A small masked spectrogram model, trained from scratch: batches of 128.
Rows from block 5 of the encoder, named by matrix and row number. Rows with one number belong to one attention dimension. Each number is 50 + 15 x the weight over its row's rms, rounded and kept within 0 to 99. All counts start at 0. After the name is the row's rms in percent of the matrix's.
# v: attention query, key and value (stacked) (encoder.blocks.5.attn.qkv.weight, 432x160, the v third), inputs 0-159
# proj: attention output (encoder.blocks.5.attn.proj.weight, 160x144, transposed), outputs 0-159
v.45 103:62 54 36 22 34 37 63 50 54 85 57 63 46 67 42 50 45 49 26 50 32 49 32 70 77 62 51 45 47 20 39 43 71 50 59 61 27 65 56 59 48 62 50 53 67 32 36 45 57 34 51 44 44 43 41 70 59 52 48 66 63 73 41 38 59 50 54 85 39 51 33 79 37 63 50 45 65 48 35 56 35 57 47 63 49 56 25 41 43 26 66 54 59 26 59 41 63 70 49 91 24 79 60 32 62 28 71 46 56 76 55 41 39 40 63 38 68 54 35 59 71 45 78 63 54 54 23 62 65 51 36 47 42 45 48 41 69 49 47 45 62 30 46 72 39 34 23 65 16 32 64 62 57 23 37 75 22 50 71 62
proj.45 097:66 56 89 74 50 47 74 32 62 45 37 54 61 48 70 45 56 53 52 63 55 57 55 37 32 45 73 42 39 39 75 46 65 53 45 35 51 66 61 36 55 28 44 38 37 80 56 22 50 55 40 43 41 45 57 43 52 57 33 42 68 48 78 36 40 48 31 29 30 63 49 51 46 52 32 55 38 42 75 34 73 35 81 18 68 31 60 55 57 56 62 52 70 68 42 37 68 57 45 36 66 68 34 47 17 73 14 48 64 62 35 67 34 38 66 51 29 54 54 29 51 29 35 46 37 53 67 33 09 42 62 36 50 67 57 62 57 55 22 50 55 41 59 64 45 62 56 73 44 64 38 42 67 30 74 41 19 54 25 56
v.46 099:56 75 82 67 59 42 46 79 61 31 65 85 29 49 54 27 49 54 25 52 51 27 76 46 46 48 82 49 45 50 73 55 42 52 68 30 37 56 37 52 92 67 38 24 55 48 43 25 58 47 77 73 60 33 59 32 47 48 49 66 24 55 47 55 40 75 35 39 74 40 78 30 57 48 54 64 45 75 74 62 71 48 52 65 27 69 74 66 44 56 72 45 42 49 37 40 55 41 68 47 69 45 49 63 64 53 47 47 40 25 51 67 43 33 65 43 56 56 36 44 52 62 38 45 26 69 53 46 58 42 59 55 33 68 59 47 31 40 55 54 24 51 50 28 62 73 69 68 36 52 52 28 50 64 73 54 38 54 24 46
proj.46 106:42 64 41 41 85 50 72 55 28 36 34 37 51 48 55 75 37 50 39 41 57 66 39 48 52 40 64 45 80 30 48 33 59 46 42 35 52 68 25 35 39 44 45 70 77 40 60 39 61 54 46 47 31 37 51 60 60 35 41 49 26 73 47 73 32 28 58 30 36 33 18 73 74 61 49 34 39 46 27 72 47 29 39 48 43 74 46 49 51 53 38 58 30 60 28 49 30 41 67 46 19 71 56 38 33 45 69 40 74 49 81 69 36 52 28 70 49 39 48 42 58 63 55 73 48 53 75 61 35 39 47 37 63 70 47 54 48 66 25 70 58 45 45 43 35 25 53 39 67 27 25 73 28 34 57 70 72 40 44 34
v.47 104:81 70 21 41 38 42 62 28 42 53 59 59 68 40 32 65 47 45 36 42 21 48 69 72 62 36 67 37 46 37 79 43 41 62 58 56 49 58 65 40 61 54 57 61 53 58 39 60 20 41 17 22 60 69 54 75 28 52 64 60 43 58 18 47 89 65 55 58 37 76 31 51 63 55 41 24 46 60 44 62 63 47 50 31 53 60 16 44 71 58 69 51 56 44 72 50 57 58 67 70 52 60 56 53 47 32 50 34 46 60 48 36 48 68 59 19 30 31 45 68 55 56 67 54 50 38 52 66 72 63 29 52 36 40 10 46 43 37 59 76 50 33 44 79 54 53 49 54 44 80 26 54 46 40 22 56 42 46 64 57
proj.47 106:47 47 62 61 62 35 34 47 58 69 30 45 47 47 63 47 48 69 55 58 74 47 43 42 32 41 14 54 59 34 48 47 41 77 46 31 52 63 48 40 72 58 65 68 64 44 44 51 57 40 70 79 55 55 59 55 62 76 67 58 75 42 72 35 15 52 34 61 68 32 57 45 23 46 29 42 50 50 45 56 16 75 41 76 59 32 60 72 31 57 25 17 84 66 38 69 57 45 51 47 56 42 65 58 35 57 44 50 66 48 44 24 56 38 73 47 62 51 38 62 24 40 26 21 51 56 46 30 32 46 42 58 54 65 53 62 37 16 57 26 39 63 63 60 23 76 61 36 49 42 48 53 54 49 39 86 49 57 61 62
v.48 095:53 62 68 52 60 67 57 42 54 38 48 31 49 51 46 71 49 40 61 53 89 30 44 60 27 32 55 68 66 49 66 31 52 60 44 37 59 49 57 83 76 32 68 46 89 50 40 38 39 37 43 24 43 37 56 46 57 50 48 63 64 44 39 42 41 61 43 60 56 43 82 22 25 47 66 33 67 66 34 60 63 63 27 30 19 27 74 53 33 81 60 85 36 51 69 77 56 53 23 52 34 59 63 40 51 44 35 48 64 59 41 43 50 56 47 31 50 64 73 46 43 56 44 43 31 27 55 53 28 42 28 50 61 42 59 28 39 47 46 60 62 64 42 51 42 70 32 38 45 60 29 50 43 51 46 19 43 67 23 15
proj.48 098:39 46 33 54 56 38 61 35 31 52 56 70 66 66 56 64 38 63 44 41 47 31 37 71 41 71 45 46 61 23 50 50 60 49 73 76 44 55 48 63 48 53 71 50 58 49 66 38 65 48 46 62 44 65 60 52 40 37 38 80 69 57 73 45 43 42 82 51 62 55 39 55 84 56 18 37 40 29 55 52 46 16 65 46 78 63 58 47 75 23 39 59 36 47 53 42 80 61 39 53 76 45 44 27 67 44 58 42 37 22 56 57 68 66 49 56 50 53 26 19 66 79 38 32 71 76 40 42 59 39 36 77 53 61 65 54 49 69 37 60 37 38 42 40 78 35 26 40 42 31 38 40 11 52 51 65 52 80 57 52
v.49 098:46 65 69 63 53 60 41 34 57 63 32 33 33 50 54 75 55 50 43 63 70 34 47 73 47 69 63 42 49 58 49 34 68 37 40 37 39 59 49 64 51 57 44 51 72 51 50 62 21 47 64 41 45 39 57 62 50 55 54 41 52 29 47 39 63 54 92 42 52 58 39 40 40 43 35 42 39 76 76 55 27 42 38 30 59 35 61 52 36 85 02 42 72 47 59 36 68 72 75 42 44 43 30 50 70 82 82 51 13 72 57 59 48 56 56 27 53 47 42 49 23 42 60 23 45 57 44 33 44 57 44 32 29 58 55 45 55 60 57 31 63 53 30 41 36 44 45 44 67 46 84 25 50 54 66 24 49 30 31 77
proj.49 099:68 44 45 46 48 47 63 62 56 68 65 66 37 48 28 40 44 58 57 52 44 64 56 61 52 86 34 48 50 32 73 65 45 22 39 70 68 58 79 61 44 32 62 41 37 66 57 52 54 38 48 71 59 60 49 67 27 69 27 28 26 33 21 56 72 50 35 78 46 58 55 59 66 09 41 64 24 40 53 69 44 42 48 68 52 79 41 41 29 32 77 42 27 58 51 69 52 54 56 65 68 58 50 51 39 45 61 50 42 41 59 57 43 67 77 56 58 80 54 56 20 28 39 33 58 42 49 71 51 60 76 49 61 63 63 39 43 64 30 58 36 63 58 50 90 36 54 42 22 25 53 49 67 57 43 56 45 37 65 22
v.50 118:44 29 72 35 49 39 58 50 51 61 56 36 51 55 34 40 48 73 42 56 30 49 56 66 56 41 50 34 39 44 68 50 54 47 50 41 50 86 54 31 38 52 35 57 57 29 40 40 77 34 59 59 62 75 42 51 16 39 72 63 59 69 26 34 24 54 55 66 47 61 51 53 80 80 58 64 42 46 46 26 38 46 45 56 66 54 42 46 63 19 80 46 64 43 38 42 56 27 57 66 10 22 64 21 67 53 57 23 52 30 47 53 44 54 28 44 45 47 39 46 87 21 42 63 59 51 42 61 75 59 47 53 61 55 08 39 45 63 56 60 58 62 42 49 37 40 57 44 62 35 57 61 62 65 35 89 29 66 72 45
proj.50 113:50 79 55 46 18 45 44 57 53 58 29 60 29 48 34 37 52 25 65 35 62 65 59 50 56 46 58 60 68 55 44 53 43 40 56 48 62 37 47 70 39 20 67 77 75 63 39 45 36 42 49 49 20 45 67 33 74 53 32 42 50 54 77 45 51 40 36 37 76 49 23 54 34 66 36 50 50 25 24 52 66 73 48 34 44 29 46 69 24 69 60 83 63 37 76 83 49 58 46 19 36 38 70 59 30 49 22 43 40 54 53 38 52 19 59 45 42 34 45 59 38 67 31 17 49 39 54 26 26 45 37 32 28 68 53 56 56 59 51 61 46 30 64 54 41 76 55 42 48 53 52 60 86 48 48 46 37 44 48 34
v.51 093:38 46 38 56 41 42 28 66 77 58 57 64 29 74 56 40 50 65 43 37 29 55 38 81 72 41 80 13 46 45 59 52 55 55 32 64 42 44 52 16 65 62 36 59 57 26 51 73 59 37 62 35 60 49 47 42 43 58 59 44 50 79 46 32 34 41 50 59 69 77 46 60 57 43 68 61 45 38 39 42 53 61 25 47 59 52 50 76 64 36 74 38 86 48 66 54 57 55 75 71 51 34 42 49 57 43 51 33 65 48 28 28 52 47 34 94 40 38 30 37 70 38 51 54 64 51 55 44 61 66 43 42 51 19 32 56 43 64 64 34 76 38 76 66 64 48 23 79 37 37 55 53 60 44 36 84 49 42 64 45
proj.51 092:51 56 62 33 46 50 58 68 46 61 46 30 41 39 16 65 65 45 69 52 67 38 54 45 43 42 41 63 66 55 46 66 63 35 28 30 67 89 58 40 45 43 56 52 68 27 42 27 51 47 57 44 42 64 45 41 83 35 53 34 59 35 59 59 50 40 54 39 58 49 43 49 31 40 40 26 25 30 64 51 33 40 54 61 28 43 58 49 33 69 52 78 65 46 19 80 28 36 49 30 41 56 48 78 46 60 38 39 17 19 61 84 39 26 60 22 39 36 70 55 24 38 66 48 46 56 60 50 48 48 46 30 51 47 57 61 60 18 45 54 46 49 51 40 15 78 40 48 52 77 43 48 60 60 80 58 20 54 36 40
v.52 096:56 30 33 63 44 51 46 31 64 49 50 51 39 45 32 86 74 76 59 58 51 47 16 59 29 78 56 54 72 59 66 66 52 30 40 60 73 33 40 53 39 57 55 27 57 39 55 54 51 29 77 56 43 38 56 66 47 40 57 50 49 02 57 56 42 45 54 23 27 37 51 35 37 66 64 79 59 66 40 68 44 81 34 60 50 59 51 54 32 28 53 48 43 30 31 76 60 67 70 53 49 55 60 56 49 49 72 45 58 44 52 45 74 83 28 50 48 38 68 50 11 46 45 50 44 49 35 49 45 49 31 47 71 38 82 50 29 38 52 65 46 46 65 40 50 32 53 28 22 52 57 48 46 24 65 39 83 56 52 62
proj.52 089:50 68 74 37 51 84 60 38 43 76 47 54 51 43 57 45 62 39 59 41 74 35 61 77 48 65 66 46 40 34 46 67 75 76 86 59 53 57 64 57 51 54 52 51 37 82 59 61 40 49 50 49 75 38 37 39 67 51 64 57 49 32 38 44 76 67 74 53 56 39 42 68 53 59 62 63 54 55 53 35 37 46 69 20 54 55 57 33 61 34 50 62 85 62 62 47 74 32 57 58 58 23 64 53 67 65 44 76 26 52 63 58 08 69 43 77 56 44 56 42 40 35 36 57 53 48 45 50 77 26 43 47 48 32 16 62 38 38 37 42 63 53 44 40 67 60 74 69 64 21 71 30 54 36 35 57 39 47 20 47
v.53 108:61 87 68 38 46 38 63 86 39 51 58 28 58 57 51 44 44 57 60 40 22 54 42 28 51 37 76 36 61 30 78 50 66 62 33 58 39 60 89 51 46 57 32 39 42 59 70 71 35 46 54 60 43 63 61 65 18 40 53 62 70 82 47 64 35 60 61 71 45 63 65 54 53 41 63 48 66 50 44 32 33 66 54 55 55 35 29 58 50 55 44 61 57 24 28 48 27 72 52 32 58 16 35 79 61 32 49 42 52 37 27 61 34 36 63 55 51 48 49 36 67 23 85 31 52 65 60 48 50 62 59 52 58 67 61 57 58 69 64 50 74 41 60 54 54 30 58 64 77 56 57 58 37 51 43 76 47 73 61 78
proj.53 102:22 29 45 48 61 50 38 54 74 44 39 56 39 44 61 55 57 59 46 58 42 54 57 51 60 58 49 59 70 46 35 46 36 67 64 29 53 29 17 45 51 42 35 75 73 09 20 49 42 36 82 23 45 51 30 35 77 24 30 36 37 33 63 25 40 23 40 50 42 49 56 53 41 41 65 27 49 37 58 46 57 58 32 61 37 61 34 54 50 45 71 37 62 47 32 61 49 58 82 23 66 62 31 23 24 57 54 46 53 48 20 38 50 40 65 35 85 31 77 51 38 60 64 53 42 51 80 52 54 54 51 42 20 55 57 35 33 63 53 51 50 41 67 57 65 60 33 63 52 27 54 67 55 65 57 25 72 37 59 34
v.54 092:32 71 75 63 46 41 76 58 54 64 71 36 52 37 42 41 63 54 24 62 28 68 51 74 54 70 63 52 65 34 64 58 50 72 58 64 45 39 49 48 29 51 46 63 37 36 48 43 59 45 20 55 75 49 23 22 54 40 50 42 60 62 12 41 34 47 52 36 64 51 38 87 52 35 46 50 40 19 53 39 55 70 63 64 69 38 54 35 61 18 30 37 59 38 33 54 55 55 52 61 58 44 48 59 50 64 99 49 54 27 47 48 38 28 32 43 50 62 42 41 35 52 73 66 69 50 30 47 64 62 70 65 49 30 56 43 69 64 47 72 67 58 41 70 59 52 32 75 47 44 45 57 62 43 40 87 48 63 73 44
proj.54 090:33 64 44 28 64 30 41 50 73 23 29 56 64 30 65 76 31 54 34 42 47 37 59 35 59 38 50 35 54 70 27 66 60 44 19 56 68 41 44 40 48 26 29 37 28 50 56 29 57 55 67 35 51 51 12 45 63 40 39 12 41 47 63 50 56 46 36 53 51 73 15 71 31 63 50 38 29 40 45 39 64 49 43 54 27 23 47 41 49 71 69 59 43 51 28 51 71 29 59 38 22 45 28 47 55 28 34 61 36 53 53 54 65 41 28 28 51 19 75 53 42 30 77 27 53 64 47 52 47 56 43 34 63 47 35 48 36 69 29 55 40 49 70 57 67 66 52 61 52 50 53 83 59 65 71 51 42 51 60 50
v.55 097:64 58 30 53 47 42 72 57 19 59 67 78 27 63 59 83 38 32 32 43 54 64 56 42 46 88 41 19 75 39 39 40 54 77 62 72 49 57 44 52 13 27 40 52 43 46 47 53 48 31 44 58 44 34 59 69 66 39 66 35 46 43 38 54 34 51 63 68 37 40 31 52 39 28 32 52 39 51 55 34 48 35 52 50 37 50 26 53 60 57 17 44 50 62 73 20 69 43 72 61 40 79 31 72 63 51 55 69 22 53 53 61 50 36 72 53 38 62 58 50 31 79 56 44 47 49 68 38 41 46 99 45 39 57 47 55 69 45 64 41 34 50 61 40 41 49 41 51 33 72 33 41 55 56 32 75 53 47 56 35
proj.55 099:77 36 33 53 43 37 70 58 60 59 32 45 61 57 62 44 44 60 22 51 44 44 59 32 62 65 48 67 69 38 28 57 37 57 44 55 56 29 48 49 63 42 56 29 29 52 75 64 56 43 64 35 51 69 30 49 26 64 48 51 56 36 70 51 72 58 47 42 53 62 41 33 70 36 52 37 41 45 32 55 39 53 67 27 43 59 66 64 30 21 68 35 38 61 03 44 33 44 51 30 44 41 48 52 22 38 27 31 44 35 52 30 34 36 48 48 69 49 62 60 72 28 23 34 40 32 46 73 46 27 41 59 37 43 59 57 21 49 75 68 69 71 69 69 51 32 79 41 71 27 27 58 49 51 74 40 62 51 71 77
v.56 093:46 61 55 16 65 41 33 15 36 36 47 26 41 51 44 42 47 57 81 34 24 37 67 26 57 74 22 44 35 45 54 48 54 13 47 58 53 35 50 55 52 76 36 63 65 78 42 49 55 54 26 14 59 28 53 56 46 56 27 51 73 35 50 35 15 42 62 42 32 65 66 43 37 39 61 39 47 53 41 51 51 47 41 51 35 37 53 54 48 56 62 53 43 22 41 50 67 48 60 74 47 56 79 58 64 48 61 31 32 46 32 38 43 46 50 80 31 76 53 27 38 52 58 47 40 19 50 41 75 48 44 62 62 51 53 55 45 55 37 61 34 64 52 52 36 65 68 77 30 83 52 33 51 55 76 45 78 53 33 31
proj.56 096:67 32 59 46 69 45 64 47 63 54 50 57 57 66 11 34 42 36 49 68 56 30 66 72 62 35 69 58 43 26 67 37 57 78 56 66 40 58 50 56 39 73 39 41 80 67 55 41 33 63 72 71 57 56 43 39 65 36 29 58 36 55 20 61 71 56 56 65 40 47 43 55 34 56 50 41 42 29 64 68 56 72 67 18 54 46 46 44 41 63 67 66 65 80 54 82 61 74 44 33 62 52 31 25 52 30 53 68 44 71 28 58 47 46 41 06 60 40 30 36 37 42 59 44 59 66 50 36 62 53 61 46 67 56 73 71 47 23 35 50 60 56 51 28 68 48 35 38 53 46 64 38 34 35 23 43 51 25 69 51
v.57 097:14 39 65 70 54 49 42 16 73 31 58 65 63 37 31 52 47 54 47 33 60 31 58 57 51 56 46 24 28 30 58 67 20 40 66 22 53 40 58 56 56 55 60 40 29 26 54 37 35 56 62 45 32 62 36 73 53 49 50 78 65 41 44 53 35 23 49 38 45 44 54 44 53 60 68 60 25 63 46 47 44 45 58 19 19 46 66 48 53 63 62 61 26 53 80 40 64 53 56 47 36 46 49 62 47 53 48 42 81 34 46 46 37 81 40 68 38 61 49 43 49 50 39 56 41 58 32 59 30 53 48 35 52 33 58 46 33 32 50 68 35 27 12 36 55 34 03 55 61 41 31 59 35 76 61 37 36 64 24 74
proj.57 099:68 41 49 25 53 75 49 54 36 54 30 62 52 44 15 61 82 57 53 29 46 43 40 48 39 60 54 53 30 26 50 52 62 15 68 39 38 57 84 33 28 56 56 57 70 53 70 32 61 30 56 54 64 49 81 63 49 59 34 65 43 49 27 58 53 55 69 75 52 36 50 68 29 45 47 29 54 68 90 37 54 31 73 63 71 68 46 39 22 51 56 49 57 53 57 65 69 61 36 37 47 52 74 65 41 34 68 51 59 50 52 57 55 57 50 14 67 52 63 62 56 50 49 57 68 39 60 27 31 63 89 56 59 66 52 64 63 57 24 60 26 35 45 62 33 44 77 66 55 52 68 44 39 43 52 49 43 72 53 24
v.58 100:54 56 45 31 39 39 48 67 34 64 59 88 48 40 56 60 35 21 56 56 22 48 72 51 63 47 42 68 50 44 47 44 57 60 30 45 21 51 69 40 32 40 44 38 78 68 30 53 63 53 36 86 41 46 41 72 36 53 53 38 48 54 45 57 68 62 59 64 48 83 43 55 68 50 57 51 62 56 76 79 65 52 45 64 69 40 28 47 66 68 34 37 32 29 47 59 61 48 34 66 60 48 66 69 35 59 38 73 30 43 37 30 62 29 38 59 51 60 28 77 44 69 61 35 52 66 45 42 63 51 99 51 31 47 54 62 71 71 56 39 58 47 59 60 65 66 68 46 35 41 29 63 50 25 48 39 43 40 71 17
proj.58 106:48 49 71 65 40 38 53 58 63 22 64 33 74 34 83 39 65 79 37 41 58 61 73 24 40 54 57 46 52 74 24 35 23 58 51 52 56 28 56 42 45 83 40 43 38 69 57 56 45 30 83 44 52 56 38 68 60 62 62 54 44 35 60 72 54 54 46 64 26 58 54 30 34 39 56 35 36 20 49 44 72 79 58 50 43 24 54 67 48 66 52 48 35 63 46 41 43 71 29 67 63 59 31 18 38 24 61 57 75 80 47 49 37 66 50 46 63 74 69 63 58 31 51 67 66 30 52 39 50 38 47 44 70 43 39 37 56 18 58 31 56 47 59 65 43 47 39 30 58 56 59 60 43 30 60 23 67 64 67 62
v.59 121:59 60 71 34 60 53 33 63 55 43 49 43 50 32 56 58 71 44 51 35 73 46 73 39 21 37 46 61 55 47 26 52 48 51 59 36 65 69 53 81 52 46 51 42 60 65 31 48 49 70 53 32 37 34 51 48 56 48 44 69 45 35 70 44 41 64 15 32 54 41 34 18 56 41 31 69 77 43 42 59 53 68 37 31 07 35 59 57 22 54 36 59 35 43 50 75 51 33 48 13 54 44 63 53 46 61 21 43 62 71 54 39 55 69 37 52 64 70 50 45 45 38 52 51 39 27 60 27 33 53 23 56 76 47 73 34 18 67 46 69 71 58 49 29 22 46 64 50 73 67 41 43 57 49 76 25 57 49 28 64
proj.59 109:51 44 62 36 65 25 55 31 41 34 43 51 51 52 47 41 35 41 63 56 45 46 20 81 55 51 61 30 38 30 81 32 45 66 86 52 24 39 48 38 48 48 52 46 66 55 66 44 47 70 51 76 60 46 46 57 43 45 43 79 68 30 27 34 54 54 77 50 57 63 67 59 43 55 26 34 36 53 55 67 37 22 45 50 69 79 28 31 64 38 51 56 56 55 71 36 74 62 22 66 36 40 40 34 63 65 76 53 61 56 66 42 67 53 49 15 50 55 25 51 50 74 60 61 62 34 46 57 62 54 56 66 57 61 52 39 50 35 46 75 33 37 25 34 70 48 03 73 48 36 63 34 19 51 36 39 53 50 57 52
v.60 104:27 50 45 36 41 60 62 44 74 37 22 31 56 30 30 52 66 66 66 39 60 57 22 43 25 75 40 64 58 67 59 43 52 28 54 41 39 44 25 37 52 72 50 50 46 38 35 56 44 63 43 42 59 35 60 47 62 36 55 55 35 25 31 30 39 29 25 45 75 39 54 50 44 80 46 73 56 38 23 54 53 58 50 35 62 43 73 42 51 48 53 46 50 31 57 67 31 57 62 61 35 64 71 53 37 52 52 54 80 35 50 29 60 53 61 43 55 59 54 28 35 53 09 64 25 52 37 60 45 63 24 41 62 53 29 40 28 25 68 60 52 70 32 33 28 56 16 51 43 48 68 29 36 18 38 21 48 55 26 43
proj.60 100:54 64 52 41 59 55 48 44 64 43 61 63 30 53 54 29 67 41 50 41 70 57 54 67 21 68 37 70 47 30 37 79 41 42 61 50 10 53 47 56 27 46 33 51 23 62 49 42 24 44 56 73 60 54 62 43 30 35 48 68 69 56 65 44 41 71 74 28 33 59 69 63 57 38 70 58 66 47 51 36 28 29 60 34 28 59 35 50 50 52 39 64 45 55 71 35 67 29 49 38 49 32 70 85 67 53 49 72 29 44 29 61 33 63 52 35 26 74 33 41 43 65 38 53 49 68 59 46 30 47 90 43 54 36 25 61 47 52 62 47 81 51 31 60 46 66 73 51 45 39 53 29 50 62 41 60 60 69 12 62
v.61 127:64 69 72 27 63 44 23 75 52 46 61 58 45 69 53 45 55 31 57 55 63 58 61 41 40 31 47 69 59 53 72 41 57 42 46 40 65 49 55 50 54 36 34 57 53 67 44 73 45 48 39 18 52 61 24 60 62 32 36 53 54 79 30 59 78 68 28 50 64 50 47 53 56 41 58 47 75 36 44 72 53 62 44 45 30 24 39 64 45 34 41 56 16 36 46 52 41 59 20 25 89 41 56 91 49 69 12 57 49 50 40 46 31 50 53 47 77 74 67 48 32 68 68 55 34 55 38 17 47 64 73 56 58 54 44 35 65 61 36 57 74 44 46 42 59 66 79 43 64 62 57 57 35 59 65 53 82 49 58 41
proj.61 120:44 61 52 53 28 51 62 69 34 44 59 55 65 42 53 32 39 71 51 52 46 51 10 65 45 51 38 51 63 56 39 37 39 71 75 34 57 36 17 53 54 74 54 40 48 27 47 51 48 46 40 68 68 55 61 70 36 50 69 69 44 38 65 38 60 35 72 28 36 39 87 11 57 61 52 37 27 31 44 50 59 47 25 67 70 66 43 47 70 66 41 51 85 61 42 44 57 55 57 44 52 60 38 09 38 39 73 68 47 48 37 75 61 45 26 21 48 40 47 69 46 42 45 60 43 28 19 42 65 46 57 64 55 65 63 41 34 41 38 26 44 43 33 31 61 49 10 38 68 26 43 37 42 55 71 40 39 51 49 57
v.62 101:51 46 77 40 41 46 68 70 60 44 53 59 70 47 42 55 31 62 24 65 48 61 72 61 53 64 55 26 51 41 68 48 46 51 49 69 52 81 58 41 37 61 46 63 68 42 80 60 67 52 34 58 51 55 59 27 31 35 76 66 53 25 16 28 41 08 58 69 71 39 48 80 58 84 59 36 59 30 49 29 45 42 39 32 44 57 38 59 52 50 58 25 59 47 36 40 53 45 68 83 64 35 46 68 60 18 55 30 56 71 65 59 39 70 41 43 23 57 47 47 99 44 57 53 52 49 41 45 48 52 44 48 56 50 40 65 31 44 40 60 57 66 37 50 41 35 59 50 55 74 71 44 56 44 37 64 47 32 51 81
proj.62 105:36 40 36 63 69 27 36 62 53 65 35 39 27 39 45 63 53 53 45 58 61 35 40 27 47 38 39 65 26 30 54 50 39 42 58 37 29 34 62 65 67 64 48 45 60 68 37 71 55 33 58 61 60 50 74 50 54 43 35 38 33 71 74 44 41 38 21 17 65 44 58 40 47 44 61 64 63 61 34 88 41 63 22 37 45 24 31 54 57 48 39 69 72 48 39 64 48 47 54 42 39 48 81 46 44 80 31 51 36 43 51 65 28 41 70 56 77 57 61 26 12 44 36 40 26 23 62 41 53 38 67 11 43 58 31 64 48 38 63 46 71 54 54 68 56 61 35 40 51 41 56 63 68 72 53 31 41 24 72 56
v.63 102:48 52 45 58 77 71 59 46 60 58 08 44 56 31 24 44 59 53 49 34 75 51 48 53 54 39 43 38 48 84 70 53 59 45 53 32 39 30 35 55 58 39 59 29 45 44 65 31 47 57 57 30 50 58 70 45 41 46 40 49 55 20 42 40 41 40 65 47 70 44 84 37 31 60 23 39 30 75 46 67 53 69 25 46 38 55 83 29 51 85 54 35 56 73 62 70 37 45 47 35 41 60 61 29 62 53 74 42 49 33 54 13 61 56 28 49 52 46 72 56 34 43 38 61 55 68 56 71 42 39 24 45 48 46 61 59 22 35 39 73 35 67 61 51 69 50 14 61 61 36 45 25 57 42 37 28 62 38 50 29
proj.63 104:50 47 49 45 54 46 41 39 16 49 54 48 51 61 35 61 30 63 77 53 34 53 63 64 40 38 37 30 55 22 43 27 54 60 57 78 26 70 45 71 46 50 68 41 26 59 19 25 41 51 23 43 62 43 28 35 45 60 44 78 49 45 60 39 57 50 46 46 44 34 42 91 38 73 59 56 30 51 59 32 41 25 27 39 32 53 51 44 41 44 52 64 28 11 39 40 51 45 77 64 57 67 57 65 56 59 40 58 45 36 41 53 51 62 44 40 43 67 20 42 84 56 34 59 77 38 51 54 61 31 62 52 35 58 33 70 37 86 38 42 54 55 33 58 29 33 52 57 54 67 71 67 47 52 43 84 60 68 36 26
v.64 112:55 67 37 57 72 49 42 35 73 22 44 48 48 25 29 45 47 59 44 49 83 43 64 71 30 47 29 72 54 58 37 45 55 48 48 23 60 56 34 54 53 25 78 36 54 61 30 33 20 75 33 15 40 52 72 71 43 61 47 57 53 36 63 39 45 56 54 52 56 19 38 11 37 74 54 30 62 56 37 57 26 55 28 43 38 46 66 27 52 68 41 49 64 64 66 71 49 44 33 39 27 59 73 32 47 57 50 22 67 52 59 32 58 62 70 60 58 62 37 74 37 28 31 49 45 44 47 49 49 42 11 59 57 67 50 44 36 36 44 58 43 30 50 42 29 40 35 48 44 44 40 39 46 47 56 21 65 36 33 71
proj.64 096:68 39 62 49 31 66 52 55 38 61 39 58 59 58 60 70 62 64 67 56 77 37 25 75 36 54 62 45 63 34 46 42 61 59 74 66 52 33 58 61 39 40 46 32 38 57 51 34 29 30 26 63 60 57 59 35 62 45 48 78 55 25 69 28 36 70 63 67 59 44 59 47 64 40 43 59 45 86 70 31 32 44 58 42 71 55 52 30 72 22 61 72 38 63 80 32 70 54 49 81 73 37 41 64 48 69 54 32 37 30 41 58 29 53 77 66 21 38 12 49 60 78 42 33 67 66 63 42 45 35 38 72 53 52 46 68 39 58 42 61 33 35 35 66 59 47 42 48 56 73 52 29 29 64 45 62 51 40 37 52
v.65 095:66 20 23 47 54 37 43 68 54 27 52 56 60 45 32 36 77 61 19 29 39 43 75 46 42 70 56 41 32 39 50 33 55 48 55 50 38 44 59 29 60 23 45 28 46 54 59 39 68 62 32 47 45 44 57 54 48 47 37 65 21 10 42 43 41 45 62 63 61 34 38 49 59 78 63 51 29 83 51 19 54 43 65 55 58 58 54 62 70 65 33 65 61 42 35 61 59 53 20 48 19 43 21 47 62 67 75 58 60 30 67 34 59 44 38 32 50 52 49 44 91 42 47 55 48 36 65 47 57 58 34 36 60 71 53 43 25 23 83 40 38 41 41 68 30 57 43 57 48 44 27 49 39 77 41 39 51 41 51 69
proj.65 098:60 77 76 53 47 73 54 59 49 38 35 54 32 67 65 13 56 37 84 51 68 63 27 28 42 41 77 66 41 54 40 62 50 55 53 60 58 61 71 59 64 36 56 30 71 44 06 31 53 44 29 63 57 70 54 52 73 40 37 60 20 56 29 71 51 35 17 34 73 28 70 47 65 55 58 51 63 57 49 55 47 43 39 36 41 79 45 55 35 47 45 78 75 40 45 39 62 45 73 21 49 29 46 56 58 41 44 40 37 51 25 10 29 72 28 65 54 51 45 43 51 47 69 23 55 57 55 42 35 52 63 37 43 34 53 39 62 32 58 60 44 47 37 61 62 53 65 40 56 57 68 61 47 45 71 58 65 60 35 48
v.66 104:47 38 24 30 45 51 68 51 55 59 54 61 40 72 51 73 30 42 50 62 35 46 27 63 74 29 32 45 47 48 61 58 42 94 61 54 50 50 40 41 49 63 62 46 47 47 22 44 26 57 67 87 54 58 17 51 57 28 88 30 61 41 46 51 64 41 68 40 38 61 61 66 78 17 45 60 16 58 66 79 51 49 27 51 59 58 48 56 64 73 44 48 63 56 71 27 65 45 63 44 57 43 29 48 49 32 51 69 50 33 58 68 50 25 65 25 51 41 46 64 52 45 56 52 67 64 22 53 61 34 56 52 31 35 44 53 69 62 70 45 31 49 47 43 69 46 39 72 31 57 37 76 35 63 20 70 41 55 66 57
proj.66 104:52 34 36 33 57 65 37 71 20 62 59 39 34 65 43 29 59 66 31 69 37 57 56 51 46 65 39 46 42 67 30 60 40 38 21 50 72 46 58 19 32 38 63 47 33 40 70 31 65 47 34 37 41 53 46 52 62 53 33 55 27 43 46 65 51 39 27 58 31 41 54 73 35 66 47 31 22 47 45 28 47 32 27 60 55 38 46 61 40 39 61 56 22 42 23 48 35 67 59 54 70 49 60 73 23 51 29 50 46 61 55 59 78 56 46 31 63 52 61 43 57 51 36 38 13 42 56 45 31 69 54 54 68 38 49 37 43 55 62 44 61 20 94 43 55 55 88 40 60 64 26 74 59 37 86 45 34 52 51 36